Rows from block 11, named by matrix and row number. Rows with one number belong to one channel. Each number is 128 + 32 x the weight over its row's rms, rounded and kept within 0 to 255. All counts start at 0.
# convs0: first 3x3 conv (model.decb.0.1.convs.0.weight, 192x192x3x3), inputs 18-35, a 3x3 kernel for each
# convs1: second 3x3 conv (model.decb.0.1.convs.1.weight, 192x192x3x3, transposed), outputs 18-35, a 3x3 kernel for each
convs0.2 [145 150 118 129 154 155 143 117 103  84 105 152  82 117 137 128 119 187  91 135 111 170 151 210 155 110 165 125  93 141 118 104 113 114 116 113  90 143 114 123 144 133 160 114 142 163 135 139 175 171 104 133 109  98  90 184 154  89 157 187 109 134 163 162 131 138 130 175 149  88 143 129  70  96 131  81  96 100 144  97 127 101 159 152 101 142 169  97 130 121 178 126 124 132  96 115 109 117 103 178 127 155  82 145 127 125 107 112  83 108 115  99 109 130 188 101  84 146  94 130  89 166 141 111 120 149 165 114 141 125  61 124 108 138 120 148 122 142 166 162 119 105 118 106 110 145 108 134 147 175 127 155 119 146 181 124 106 145 160 133 159  93]
convs0.3 [172  72 138 148 162 101 143 166  94 153 107 143 163  74 165  95 147 127 127 145 185 140 163 178 141 141 174 134 104 124 165 135 128 102 145 126  93 122 115 132 119 104 100 245 129 133 165 118 197 142 134 112 122 170  82  56  98 137  98 106 138 189 153 138 108  94 129  97 141 160 208 147 103 129 130 155  99  97 152 105 146 153 103 130 149  69 134  80  89 153 112  97 101  34 110 117 109 113  55 119 113 146 142 115 103 183  64 127  86  68 187 101 185 191 148  71 127 119 100 124 134  95 135 154 126 130 106  99  93 132 138 142 124 131 129 157  99 100 145  88 101 149 177  65  87  81 118  99  87 163 172 124 101 109 135 156 136 196 149 160 131  85]
convs0.4 [100  92 137 126 109 122  95 121 109 147 120 111  93  83 120 108 107 121 149 179 106 139  86 131 117 137 161 135 122 150 155 201 127 156 144 120 123 174 126  71 140 127  99 115 117  83  83  96 147 111  96 111 133 113 135 116 175 209 187 206 137 111 110 130 160 131 139 150 165 147 124  86 111  94 140 125 172 119 176 114 159 130 177 164 113 153 119 152 139 116 110 104  85 105  64  81  86  86 126 152 117 191 122 170 181 155 134 160 123  78 130 111 123 162 133 140 115 127 132  72  84 152 150 106  57 112 143 130 118 146 141 142 133 157 155 104 123 152 164 177  58  82 115  92 131 106 127 131 166 124 157 149 145 176 113 144 138 234 202 133 160 137]
convs0.5 [ 73 157 108 134 166 107  70  66  56 114  80  78 160  39  89  78  80 151 115 188 171  99 116 143 132 216 157 146 114 113 115 112 118 139 105  88 168 131 124 137 149 170  99 130 137 117 138 125  97 120 108 159 160  92 171 112  97  83 112 204 123  75 141 140 167 176 166 166 111 139  97 109 103 144 145 113  96 145 142 162  87 151 136 129 131  58 119 131  74 140 128 179 125 145 178 118 134 183 104 130  81 117  69 170 144 130 121 122  95  76  85 132 137 143 136 122  93 119  93 100 135 227  80 141 109 114 119 145 141 143  85 119 114  71  91  93 120 178 153 114 116 119  28 113 100  67 140 138 119 148 161 127 158 147 142  82 120 155 135 118 149  79]
convs0.6 [124  98 151 132 155 157 113 103 115  84 129 119 108  47 148 118 110 160 138 181  82 124  87 161  99 111 159 132 125 135 143 188 103 136 110 105 100 165 128  83 204  78 112 105 124 121 145 121 183 169 128 206 160 132 127  88 127 176 190 182  65  97 108 125 176 136 171 160 168 129  86 120  97 122  96 102 156  65 160 129 133 165 167 137  74 158 125 143 105 126 133  83 132 104  66 124 114 142 100 134  67 169  82 124 155 133  97 121 125  64 156 118 150 168 139 171 135 113 117 108 126 159 153 132  68 122 113 125 120 166 163 175 100 135 138 135 113 153 126 193  96  73 134 134 127  93 130 125 175 143 170 117 130 138 127 154 139 231 154 158 139 151]
convs0.7 [167 166 146 129 157 145 167 172 107 173 143 139  92 139 219 112 155 112 140 171 170 165 139 113 118 128 132 120 108 172  89 109 116 126 113 129 144 125  80 122 138 117 114 105 100 173 152 193 144 117 174 103 131 127 150 150 131 151 177 180 119 203 159 143 125 147 175 141 114 106 145 190  75  62  92 122  19  67 129 116  93 154  82 140 103 144  72 143 110 131 101 132 138 172 152 139 214 161 113 144  79 199 125 151 179 100 129  85  87 103 229 166 164 158 153 108 122 190  90 115 117 105 209 107 100 112 119 137 132 118  71  99  99  72 147 138 104 117 145 149 118 116  79 140 127  89 129 129 168 113 110 149 203 185 152 126 139 159 125 110  93  88]
convs0.8 [ 57 154 138 129 153 157 136 112 139 143 167 157 117 120  86  84  30 170 161 208 146 147 128 210 139 168 173 138 109 149 149 163 152 146 119 152  73 115 159  90 137 104 122 152 136 147 122 112 172 131 109 147 135 131 119 139 177 186 147 180  66  52 111 136 164 160 147 124 169 179  81 193 151 172 131  75 155 131 160 118 168 137 119  98 104 162  68 123 134 115 140 158 124 127 102 107 162 146 155 119  46  91 122 137 147  98  90 139 162 147 107 117 182 176 100  80 139 127 130 157 185  88 129 132 112 142 135 144 130 137 105 115 101 105  94 134 126 136 182 132 103 110 111 130 157  60  86 146 118 141 114 151 155 112  67 144 110 227 110 129 210 147]
convs0.9 [ 78  92 113 155 190 132 149  70 136 155 107 102 118 129 137 108 127 131 120 156 106 146 130  59 152 163 134 130  78 126 103 119 119 107 118  77 134  79 156 143 131 112 131 103  86 153 108 115 115 144 173 172 229 181 156 160 136 115  92  89  99  91 116 155 127 162 165 106 102 111 124 106 113 161 139 152 106 140 142  86 110 111 146 123 109  90 143 146 189 147 124 152 153  99 121 185 146 125 101 133 134 102 116 145 109 146 163 142 158 119 134  59 131  81 110 154 121  89 157 107  99 136 105 100 133 129  96 153 158 112  47 108 104  70  91  90  93 164 128 167  91 158 116 110 119  95 125 150 104 113 112 136 130 175  98 145 110 119 144 128 155 178]
convs0.10 [191 102 125 205 152 110 158  95 113  99  92 161  98 145 149 125  50 211 158 100 111 134  89 135 133 143 153  83 132 140 107 145 118  90 103 117 145 110 133 118 106  92 116 111 129 121  93 146 129 185 125 156 139 143 146 153  92 129 157 139  91  91  87 158 143 141 129  79  71  94  81 149 122 109 114  87  33 141 110  98  74 142 134 166 164  89 124 115 140 142 143  77 180 140 118 124  67  77 151 152 111 123 177 144  82 125 119 118 103 124 120 117 174 140 145  97 143 174 128  68 172 103 138 154  98 132  94  96 160  96  93  91 101 103 110 121 135 139 175 197 127  54 113 125 102  85  72 110 116  87 114 128 126  95 122 143 149 137 186 147 177 137]
convs0.11 [153  66 144 175 143 116 110  88 129  71 112 108 157 104 113 135 124 151 140  90 144 102 127 135  95 105 170 153  95 143 137 143 135 114  76 129 107 143 121 108 148 176 120 110 137 102 130  88 164 107 115 169 122 150 147 134 133 136 163 193 108 155 166 129 128 156 124 132 126 144  35 143 140 146 152 165 147 136  99 115  97 152 132 106 145 106 193 111  76 113 152 171 124 106  92 190 143 123 136 124  82 139 129 121 145 136  95 119  83 103 142 135 126 165 155 137 134 129 124 114 146 161 173 158  99 122 117 120 129  85 138 104  95  87 138 140 117 178 205 155 140  99 155 136 115 130 157 167 115 139 141 120 115 157 153 114 211  81 148 110 206 158]
convs0.12 [139 142  97 133  74 115 102 154 124 146 123 160  44  92 137 154 165  94 117 135  94 113 108 121 119 148 149 146  71 152 255 112 127 196 157 140 116  77 149  79 157 126 118  97 139 132 131 121 179 110 141 114 129 140 120 175 137  75  90 145 150 165 109 146  85  71 174  88 104 183 121 136 124 117 139 118  19 100  88 124 109  98 115 169 113 133 111 146 138 113  89 140 127  86 187 140  94  66 115 132 141 162 124  79 140 145 127 116 120 100 124 126 133 117 117 150 172 116 175 115 110 153 157 139 154  96 147 191 127 160 110 149 168 125 125 125 135 138  99 153 102 127 127 121 177 131 150 108 106 147 126  83 152 127 154 120 114  82 135 110  66 110]
convs0.13 [139 147 131 108 159 140 136 144 132 133 132 138  97  15 154  94 134 170 144 133 122 178 133 142 113 114 133 109 101 110 107 104 132 111 131 152 159 162 137 149 160 102 115 124 158 115 184 131 154 146 164 224 193  89 117  94 122 180  71 147  93  94 125 144 124 161 171 110 132 124 121 132 131 136 127  91 162 137 107  99 174 146 203 121 112 132 140 159 147 129 105 198 169 155 161 115 131 170 101 112 159 143 119 105 124 139  81  98 160 105 115  89  93 114 109 143  93  98 108  98 160 204  95 102 100 143 134  61 103 131 121 124 106 106 151 172 133 140 103 150 113 113 110 116 101 104 185 169 201 157 122 187 134 102 100 166  67 163 128  87 151 125]
convs0.14 [116 103 128 119 128 157 148 134 103 156 110 140  46 118 154  78 121 128 115 111 122  96 132 136 100 147 136 144 104 156 153  94 163 153 128 136 153 169 135 112 158 164 103  96 154 127 142 128 112 153 145 119 107 122 112 170 107 106 122 161 185 183 159 106 147 141 101 161  99 211 145 126 131 111 135 108 108 134 120 134 108 154 107 143 122 153 191 142 189 141 107 157 169 122 143  88  86 133 153 161 157 152 121  86 126 126 129 136 184 126 124 130  77 149 200 163 162 119 104  56 151 154 130  95 118 153 108 148 107 168 135 136 144 107 124 113 139 130 124 109 125 113 171 134 178  81  97 115  97 102 136  50 187 171 164 119 113 164  57  80  85 121]
convs0.15 [ 91 135 133 162  61 119 146 165 113  98  86 133 131 162 120 163 122 123 112 124  94 109 119 147 141 164  82 133 168 158 163 119 127 167 137 119 113 180 107 106 113 125 134  99 173 141 117  98  86 154 149 114  62  77 153 168 125  62 130 118 169 187 111 116 222 152  93 105 135 186  99 128 124  92 124 113 139  98 152 152 137 108 113 141 125 169 146 117 103  86 149  84 184 179 152  71 104  91  67 119 145  78 141  76  97 104 113 138 137 175 156 158 120 149 104 152 178 161 106 166  99 143 164  83 135  98 131 168 143 108 146 182  92 120  99 138 162 125  81 121 149 138 155 181 200 139 134  98  43 125 111 134 109 131 116 105 160  89  52 106 156 125]
convs0.16 [ 82 115 131 137 123 120 151 150 135 141 136 141  95  82  88 110 114 124 108 136 122 118 133 112 184 114 100  93  40 121 229 129 107 154 150 130 118 113 131 129 141 127 116 127 199 122 103  82 173 157 125  74  95 135 121  87 148 111 171 161 127 105 120 131 176 117 126  71 168 152  50 175 115 109 125 133 147 102 123 141 120 128  75 138 115 170 132 144 143 129 157 162 114 137 120  88 133  73 119 117 161 127 155 210 109 161  98 144 145 132 133 141 158 114 124 134 115  89 124 111 127 144 128 150  83  94 135 136 139 121 131 126  91 134  92 132 138 126  81 121 182 119  87  98 147 181 153 108  91  93  89 122 108 148 116 121 152 128  73 109 138 132]
convs0.17 [153  93 132 151 137 181 159 132 111 162 185 123 113  92  71 126 157 178 114 139  92 141  99 122 161 112 121 107  73 137 146 122 127 137 127  76  81 145  95  86 107  99 125  84 135 102 129 141 113 103  75 114  86 127  86 117 123 123 155 103 114 189 113 117 129 107  92 187 172 161  71 161 117  80  80 155 175 105 150 102 136 155 128 133 128 151 147 156 130 132 161 152 161 161 111 153 144 153 168 160 152 139 173 140 112 125 124 117 151 117 127 164  77 152 198  95 126 136 129 122 150 107 135 120 122 170 142  92 136 113 108 145 171 125 148 123 126 139  93 136 127 119 109 123 133 103 134 102 101  40 158  94  95 197  95 112 165 104  87 154 158 118]
convs0.18 [156 122 168 136 145 142 159 203 115 120 180 169 139 163 104  88 189 161 165 104  94 122 153 204  85 158 102 139  92 134  90 121 124 171 121 127 124 113 137 125 124  78 122 109 125  99 112 127 140 138 144 164 133 106 125 101 128  95 151 126 122 129 103 131 142  99 130 156  78 161  96 169  96 151 109 121 161 162 135  92 119 124 134 133 150 123 102 153 102 130 100 158 150 152 108  71 135  99 122 138 120 138 155 120 159 126 127 142 101 178 110 152 123 137 109 134 126 118 154 212 126 120 123 127 108 168  88 127 142  69  84  81 133 123 118 102 121 132 127  89 137 100 111 110 154 150 102  87  61 149 111 118 109  88 186 134 151  93 141 147 188 111]
convs0.19 [ 89 104 135 155 128 177  71  66 193 142 124 118 118 117 134  83 124  67 135 191 139 134 139 129 165 106 144 124 102 123 162 151 129 123 160 110 131 128 143 113 164 147 149  98 128 108  96 103 178 182 168  70 108 135 130 159 121  90 107 165  97  82 133  99 148 128 123 131  49 119  84  83 133 164 145 115  91 114 119 149 105  94 113 100 121 169  94 131 145 101 107 113 146 125 143 133 126  39 148 118 116 114 112 127  98 124 117 125 152 104 111 170 174 111 142 122 107 140 189 111  93 139  81 100 105  80  89 116 134 122 121 132 139 101  99 169  93 150 101 157 100  92 139  76 177 177 129  75 128 141  34 103 154 112  88 107  92 169 146 132 107 103]
convs0.20 [133 172 134 184 128  93  92  96 144 170 143 147 110 125 161  90  83 126 110 153 117 170 103 150 140 192  90 111  81 120 102  91 136 115 137 111 145 126 138 138 139 150 142 143 115 130 173 149 109 130 113  98 145 183 114 132 148 137  97 150 133 123 121 147 131 154 143 108 126 154  89 100 112  90 106 109  98 123 140 156  63 127 132 150 143 136 139 121 148 127 126 129 118 111 166 109 152 101 146 163 127 127 100 102 144 138 149 102 125 133 142 110 128 177  99 130 149 173  98 107 108 106 125 125 127 100 128 114 101  56  47 132 155  82 140 109 134 135 134 169 120 144 153 102 158 134  83 122 123  80 135 134 115  96 166 142 121 133  65 118 165  87]
convs0.21 [122  96 137 161 160  87 122  72  75 171 141 151 139  86  88  65  76 136 145  86 176 108 103 129 132 140 139  85 109 123 182 147 109 157 186 144 147  90 135 165 127 137  90  80 159 101  79  74  89 144 159 122 132 140 156 144 116 129 138 143 115 131 109 111 165 147 117 101 149 170 118  73 128 128 159 102 103 144 141 110  99 117 107 181 126 152 151 145 137 154 132 137 126  72 107 143  96 175 101 155 157 195 104 115 199 120 125 188 139 133  77 109 158 131 187 181  98  89  90 127 104  65 163 138  51 133 139 124 131 103  98 159 121 144 148 111 170 122 157 140 169 128 135  92 108  99 127  83 113 163 125  92 166 129 184 144 166 119  97 129 115 211]
convs0.22 [ 91 111 142 120  95 131 128 170 159 128  52  97  72 178 151 119 146 102  73 104 141 101 126 100 154  96 120 133 105 120 145  89  94 130 137 119 111 136 115 150 115 167 133  94 167 129 128  65 131 142 106 100 142 118 111 173 136 182 154 184 153 145 130 107  94 162 101 173 134  94 170 165 113  75  78 130 132 108  64 112 154 177 119 132 108 126 152 155 141  83 121 112 120 196 147 127 116 110 111 110 171 129 140 139  70 125 107 127 175 127 201 105 111 131 144 149 176 122  80  93 114 172 158 115 165 109 162 126 132 121 119 112 146 111 144 150 122  88 126  61 130 119 118 139 127 120 123 151 111 111 119  52 120 169 149 102  93 132  81 104  78 118]
convs0.23 [106 109 124  85  88  95 138 160 120 133 110 117 103 153 148 151  76 128 132  92 145 116 108 143 143 165 133 138 153 119 125 128 122 139 194 145 148 123 124 160 200 173 119 124 150 155  66 128 109 120 108 129 103 125 154 106 145 130 148 150 200 137 135 144 118 132 122 125 132 120 130 197 114 131 123 109 117 119 139 153 125 100 118 144 167 145 158 125 140  68 150 112 129 121 150 117 115  99 146 155 147 127 141 124 137 152 167 154 104 135 155 143 159 146 134 143 136 171 109  78 146 114 104 118 114 170 133 171 121 134 150 139 108 139 142 120 106 166 131 121 177 156 128  95 111  98 114 125  54  96 141 103 168 123 175 131 120 142 108  83 168 127]
convs1.2 [157 163 101  71 178 175 143 104 163 124 140 173 112 103  75  82  84 124 114 129 114 103 113 105 163 130 113 107 153  80 122 149 126 135 127 113 115 132  76  62 147 157 115 127 152  72 152 151  97 117 103 145 124 123 164 141  86 116 144 196 104  53 195 127 132 135 134  97 143 126 140  93 117 150 133  93 133  88  78 192 139 138 113 143 107 111 141 118 132 159  89 152 158 158  76 146 173  86  95 124 139 143 145 125 161 156  78  92 172  97  97  82 104 154  94 124 184 121 101 132 108 135 182 152 148 100  84 125 141 138 173 150 166 143 124  68 143 168 114 129 118 143 202  92 107 143 111  99 150 178 114 153 115 130 167 128 125  91 189 118  50 161]
convs1.3 [139 164  69 106 122 119  78 204 111 132  74 181 121 135 168 126 112  91 114 155 139  79  84 159 134 119 127 124 144 113 134 145 166 161 137 138 113  78 139 101 129 128 151 122 138 158 150 148 112 132 136 141 149 146  71  95 109 119  76 156 136 152 188  99  92 159 153 123 130 119 149  91  87 128 124  92 161 120 121  70 130 109 147 105 147 217 108 123 135 109 141  50  93 146 142 197 137 157 131 157 153 146 112 124 101 118 124  48 141 134 106 101 182 148  63 140  75 132 151 127  98 140 160 160 150 119 118  86 134 154  98 150 141 106 147 158 130 111 127 195 159 146 129 113 108 114 137  97 103  85 136 114 142 151 118 115 146 108 101  81 109  85]
convs1.4 [144  97  64 128 230 122  72  68 117 124 117 194 110 172  78  79 115  90 135 104  86  78 141  67 143 145 140 134 127 142 119 206 124 108 103 133 135 105 111 168 211  62 149 124  53 121 127 165 120 138 109 102 114 132 153 116 137 184 136 132  98 157 153 102 109 171 131 162  61 116 140 139 103 111 211  94 112 115 135 137 150  62 141 159 130 187  92 115 145 138 148 108  95 170 102 104 148 120 104 160 136 154 162 137 105 133 154 139 154 165 106 130 102 198  77  60 142 157 108 149 189 152 100 108 103 110 165  81  94 133 119 133 109 148 116 141 124 146 124 105  93 182 137 130 148 135 147 136 184 151 142 180 155  97 132  97 163 180 117 120 146 174]
convs1.5 [142 155 162 128  31 140 113 117 179  64 154 130 145 149  53 187 154 119 110  85 117 163 144 145  99 133 124 151  99 103 201 176 112  66 140 167  84 102 178 131 121 153  69  95 112 204 101  94 141  97 146 150 142 154  90 142 116  79 170 178 158 101 102 118 159  66 139 133  86 102 129 121 167  82 115 135 180 145  97 158 102 124 157 174 161 174 145 142 104 105 149 135  96 138  95  79  85 162 132 174 137 145 135  61 143 164 142 109 182 147  56  95  88  60 197 153 162 126 184 125 130 117 151 137 175  73 102  73 136 128 186 128 116 164 129 163 183 145 138  87 127 120 137 147 115 188  93 131 159 132 151 100 150 189 133 104  81 104 185 126 110 135]
convs1.6 [115 108 194  79 193 109 167  81  91  91 175  69 122 150  54 137 125 160 185 123 123 118 202 129 116 159 138 115 121 142 122 169 139 127 110  97 101  90 119 159 140 155  87 176 115 104 102 159 153  79 115 109 120 153 145 169 185 114  93 100 121 151 106 131 162 106  91 199  96  44 132 155 129 144 138 133 117 136 101 136 127  95 155  97 125  92  76 135 148  93 124 113 147 105 161  94 139 167 125 161  84 150 100  90 194 114 159 127 176 141  87 154  95  90 147 157 139 142 164 111 141  44 109  59 159 142 136  96 149 138 144 101 137 143  67 127 121 131 105 129  96 146 189 102 155 131 138 121 126 134  64 127 144  95 102 137 148  74  95 133 128 112]
convs1.7 [141 151 140 128 145 101  36 141  85 116 110 190 127 113  95 147  75  75 167 127 120 144 158  74  83 132 119 139 165 189  90 118 132 125 141  92  98 171 120 143 128 122 125 143 132 120 112 141 115 143 139 129 156 106 133 122 136 151 138 155 168  97  90 106  87 157 137 139 131 124 195 120 165 119 107 170 137 135 138 121 121  99 125 130 127 102  94 116 108 105 183 112 106  62 150 149 100 185 107 183  70 148 113 123  94  58 180  83 131 160 105  68 125 207  81 103 158 151 151 147  93 187 156 119  89 137 103 104 111 129 136 133 109 137 166 157 113  95  86 166 134 129 116 146 150 179  98 122 142 175 124  69 122 109 143 103 150  97 156 147 131 134]
convs1.8 [133 137 101  68 101 121 173 148 152  76 164 137 147 145 137 121 141 138 135  80 131 119 116 171 108 121 137 110 137 106 183 121 157 110 179 110  78  65  89 158 159 160 121 114 185 110 113 122 138 113 127 152 147 157 140 120 140  98 109  58 164 151 127 138 183 130 130 116 115 126  90  85  75 111 107 115 170 139 112  99  94 168 152 128 123 100 179 110 124 132 133  83  82 150 132 129 102 116 106 133 202 180  68 108  95 137 155 165 160 121 135  43  67 125 144 109 146 103 150 133 125 129  77 151 155  99 131 142  88  95 126 158  79 140 124 126 143 137 173 135 111 162 109 119 104 170 115 119 139 144 156 162 132 158  81 149 139 114 128 122 160 102]
convs1.9 [121 210 133 124  57 170  93 165 147 132 159  97 127  96 108 140 149 133 157 104 127 125 130  91 151 124 199 101 134  96 207 138 115 141  84 144 122 113 105 150 119 101 103 119 178  94  83 133 116 121 123 158 169 111  96 156 111 176 159 116 135 104  87 143 104 152  67 120 120 119 119 146  97 214 123 138 105 161  95  85 137  77  98 141 138 128 191  91 104  94 178 138 121 120  91 145  99 136  86  97  74 120 130  91 163 133  91  90 167 129 143 117 134 154  98 143 112 135 147  95 186 111 175 110 136 132 162 128 134 117 124 185 159 204 144 107 151 109 168 152 124  95 108 148 142 129 139 124 107 148 122 114 119 123 104 157  97 134  69 148 140  71]
convs1.10 [111 184  79 117  87 136 135 157 126 122 119 148 144 148 207 125 118 172 113 109 124 100 136 120 172 190  62 160 102  75 146 154 132 128 127 201 119 127 104 209 115  99  96 117  97 141 119 103 177 135 141 101 155 136  94 113 165 165 142 113 102 161 145 101 177 139 148 106 159 115 122 171  70 150 147 110 186 159 106 125  84 149  95  88 119 170 134 124 133 142  78 134 159 114  97 163  90 181 123 162  83 141 153  88 114 141 119  71 122 127 111 103  75 122 168 103 129 124 121 155 131 146  67 157 105  70 132  96 130 133  83 115 150  92 146 202 133 139 141 114 121 144 117 135 140 125 102 156  97 145 155  88 181  93  78 138  83 125  77 161 145 130]
convs1.11 [125 151 118 181 206 109  73 145 103 128 115 131  68 186 122 140  67 193 104 162 186 124 110 169 111 204  68 108 124 125 117 131 184 136 124 155 132 172 118  78 115 180 160  68 147 126 167  91 105 119 100 127 128 105 142 145  93 124 113 128 118 100 135  84 178 146  82  98 125 173  88 159 134 169 117  87 129 139 111 136 111 170 140 182  78 181 113 141  92  85  99 109 111 100 162 124 129 110 120 137 129 103 120 115 128 134 152 186  86 113  90 101 144  80 139 147 195 132 155 128 112  98 116 173 151 138 188  99  72 131 110 122 140 153 152 132  99 136  25 133 113 127 101 117 155  95 169  94 106 164 154 127  98 106 138  94 136 140 127 140 112 168]
convs1.12 [116 147 111 115 102 115 143  95 172 104 100 146 144 156 146 140 172  81 151 131  97 105 128 145 124 102  91 149 149 129  61 121 108 102 215  93 139 111 152 144 168  90 123 126 113 165 209 103 138  37  88 142 138 149  84 136 136 109 153 159  95 118 151 151 112 102 177 107 163 123 100 105 144 149 112 123 144 107 136  67 166 119 123 141  71 104 161 160 142  86 149 169  88 107 130 135 151 138 119 154 141 145 127 127 174 115  97 145 150 104 110  55  88 125 136 178 153 159 122 126  91 104 131 125 100 122 117 141  95 102 130 126  84 127 112 140 123 146  75 159 151 120 122 130 102 121 111 119 255 102 124 139 141 132 149 102 119  93 136 179 166 122]
convs1.13 [159  19  92 134  61 240  80 157 134 186  90 173 156  66 139 111 151 160 144 149 108  73  56 131 119 133 137  92  79 135 133 131 103 151 130 133 158 129 112 134  15 103 139 135 160 105 106 139 113 174 105 103 140 140 137 120  79  88 142 190 114 113 157 132 149 101 127  91 122 140 139 161 154  73 131 134  91 133 132 122 105 127 120 142 137 172 168 112 133 140  56 131 157 154 134 117 173 100  36 122 125 131 117 102  85  97 112 127 142  91 141 154 133 140 125 123 118  80 109 180 153 144 120 111 110 154 142  69  93 129  76  89 165 159 187 106  69  97 111 100 106 136 155 145 127 130 139 157 158 146  99 108  91 140  96 148 101 134 112 136 183 107]
convs1.14 [172  78  92 114  53 189 133 169 107 124 173  72  87 170 113 133 128 119 136 125 130 100  96 154 130 108 141 149 146  89 103 150 113 145 161  77 103 195 186 119  94 127 166 105 121 107 173  68 120  94 156 139 143 126 135  89  65 148 141 105 123 168 103 117 132 116  86  72 174 151 124 144 169 130 128 142 142  72 108 125  79 114 111 164  89 168  31 126 136 114 104 135 158 115 143 173 121 104 151 164 101 120 159 118 136 133 138 130 152 110  95  79 204 116 109 162 103 130  63 188 108  97 106 170 103 142  73 133 144 136 133 179 100 109  97 143  84 144  97 100 162 133 146 173 160 142 138 116 117 106 107 103  90 110 117 136  93  83 204 117 103 141]
convs1.15 [175 110 149 130 141 103  83 126 179 144 133 116  70  67 113 144 155 172 147 146 105 127 147  63 105 135 161 130 110 125  88 161 137 122  45 113 178 193  75 127 113  90 144 161 141 147 167 119  66 187 142 140 101 117  94  97 104 159 130 198 128  48 106 104 144  76 118 147 129 107 161 136  97 110 146 204  92 104 154 168 183  96 121 111  94 123 137 137 143 152 161 109 129 150  90 116 103  66 133 125 158 155 148 183  99 134 119 109 113  98 168 174 194 109 136  94 112 138 117 142 130 113 144  88 182 116  77 132 121 169 123 137 147  78  92  13 161 134 155 174 139 160 109 127 150  91 136 157 131 136 109 193 101 114  67 150 155 169  87 170 104 111]
convs1.16 [129 111 138 142 150  99 133 128 139 108 134 128 167 141 180 130 121 103 148 144  99 131 116 135 125  88 129 152 191 162 123  89 124 122 100 123  52  60 107 148 226 143  80 121 130 132 163 170 124 123  50 140 113 150 122 183 140  88  92 102 116 193 139 152 127  78  92 196 152 115 132 113 137 103 137 151  83 142 113 131 111 134 147 110 167 106 156 140 140 136 124 163 108 195 155 114 146  63 127 125 149 130 105  22 142 146 141 131 160 121 122 145  93 137 128 135  78 142 117  84 133  90 154 108 158 115 134 172  88 143  95 136 126 117 141 164 149 129  62 176 188 160  98 140 136 132 123 167 106  79  95 127 120 108 128 142 157  34 137 128  90 115]
convs1.17 [195 212  81  49  79  91 122 161  90 155  76 143 150 155 156 119 108 135 146 165  98 168  84  69 170 138 104  78 171 132 147 126 123 127 168  93 123 178  70 130  45 113 226 126 194 119 158  99 119 125 205 117 107  74 126 114 104 123 238  56 151 129 117 148 199 118  79  31 135 186 148 154 136 143 130 105  77 135 195 185  94 125 157 109 131 120 190 134  84 107 100 174 111 101  95 138 101  88 142 217 137 139 138 109  53  79 116 122 187 159 159 156 168 123  79 127  72 117 130 149 153 127 125 168 127 143 146 124 152  87 108 134 166  69 148 117 161 126 159 144 131  81 128  98 101  72 156 117 149 215 108  87 152  94 117 164 169 155 101 138 103 134]
convs1.18 [167 125  82 119  98 103  78 125 112 133  32 170 182 120 114 128  89 190 178  66 164  91 119 107 165 105 126 134 170 167 146  75  93 134 106 165 113 114 112 192 167 140 109  92 105 111 145 124  74  84 130 173 167 161 175  81 137 128 131 124 132 146 115 156 120  87 193  92 169 171 106 131 149 121 125  96 141 121 102 142 172 158 138 158 155 104  48 105 112 122 137 189 115 170  98  63 119 126 105 124 139  96 106 134  86 129 131 113 138 105 135 148 156  85 129  37 173 112 108 108 159 142  97  71 151 134 121 156  82 116  99 169 146 127 133 171 126 122 167 183 107  99 113 165 118 163 103 192 100 137  93 117 157 139 184 173 112 157 106 134  55 132]
convs1.19 [158 112 133 119  54 109 151 161 145  83 117 162 105 145 173 140  96 168  92 162  93 110 145 115 108 123 118 173  92 125 163  94 119 152 160 112 156 130  95 109 100 131  99 107 120 130 106 128 121 142 106 166 131 152  80 161  77 147 117 154 177 133 158 121  81 150 151 114 115 103 149 132  95 174  92 124 142 159 126 100  85 140  68 104 142 100 164 155 172  79 135 129 126 122 140 164 157 149  58 159 155 154 119 166 163 100 116 120 130 149  87 131 211 139 143 133 101 100  95  98 156 160  87 118 106 119 162 129 170 148 109 100 194 137  67  63  61 204 106 155 106 141 197  60 142 128 130 153 159 149 151 138 118 142 119 137 138 155 113 100 110  74]
convs1.20 [ 99 120 184 161 150  45 123  97 129  91 172 211  91 119 127 134 124 115 161  42  93 122 214  24 127 105 169 155  87 137 108 185 150 127 136 117 143  62 142 103 108 114 167 168  90 101 104 120 137 111 171 135 124 126 146 113 124  97 148 119 129 110 119 172 143  80 124 154 149 111 171  75 173 107 131  83 172 123 143 144 153 127 121 105 136 108 157 121 119 117 129 166 106 153  70 137 111 124 156 142 141 118  90 138 151 113 179  26 147 105 142  31 118 174 108 137 128 129 162  76 142 131 124 130 122 129 153 158 142 144 126 124  67  73 153 151 114  94 113 146 108 130 155 129 165 136 136 168 182 153 131  79 111 169  99  75 215 103 141 106 145 153]
convs1.21 [136 136  94  52 118 147 156 109 148 118 173 115 138 108  93  88 125 194 164 148 164 118  85 116 148 142 135 133 150 120 115 136 106 113 141 140 137 133 165 113 179 151 125  41  82 144 124 101 118 124  97 113 140 118 165 103 156 190 153  92  93 143 104 133 152 119 197 141  85 112  78 143 190 120 152 131 110 178 108 149  80  94 123 119 145 107  78 149 127  90 168 126 144 149 142  88  85 115 143 131 151 118 116 184  96 107 102 158 138 132 114 130 141 106 131 166 125 143  98 143 137 115 125 148 157 163 153  89  99  85 108 143 163 121 139 118 176 126 114 135  74 127  85 166  76  93 156 188 173 118 114 130  97 146 179 101 141 129  74 150 169 147]
convs1.22 [139 154 141 186 168 106 108  96 133  65 184  88 143 160 108  99 144  87 138 176 106 179  68 119 107 104 126 109 141 103 180 110  82 118 147 120 105 165 109 112 117 115  99 107 123 108 106  88 121 130 127 136 139  89 116  60 139 152  96 112 138 111  93 153 119 205 153 101 129 104 149 130 155 114 186 101 127 118 152 148 104 152 197 114 136  79 164  81 126 116 147  85 132 112 143 120  70 117 147 164  89 154 121 171  99  86 134 181  86 142 108 124 146 131 111 127 149  98  87 154 166 123 118  97 182  82 134 140 106  68 107  78 116 165 190  91  73 133 124 193 108 100 189  78 142 100 151 108 152 108  97 115 121 135  98 156 128 109  87 144  98 133]
convs1.23 [136  87  79 160 140 173 134 154 115 165 153 154  87 105 140 117 154 149 139 112  87 131  43 149 120 144 136  97 117  78 148  52 109 121 165 146 155 128  77  93  59 132 153 158 135 123 117  94 154 149 115 112 158 114 183 159 117 206 139 146  87 132 124 117 130 151 144 136 122 107 154  95 123 129 138 121 135 123 108 137 130 149 144 134 148  38 129 130 128 193 125 174 106  91  88 161 112 135 157 132 126 117 160 141  98 116 104 112 177 108 169  68 149 163 136 131 190 114 177 120 161 146 113 124 139 108 138  80 136  94 126 122 109 111  96 156 136 125 113 161 138  71 153 108 151 135 116 144 141 101  65  97 119 168 127 176 138 161  97 135 130 122]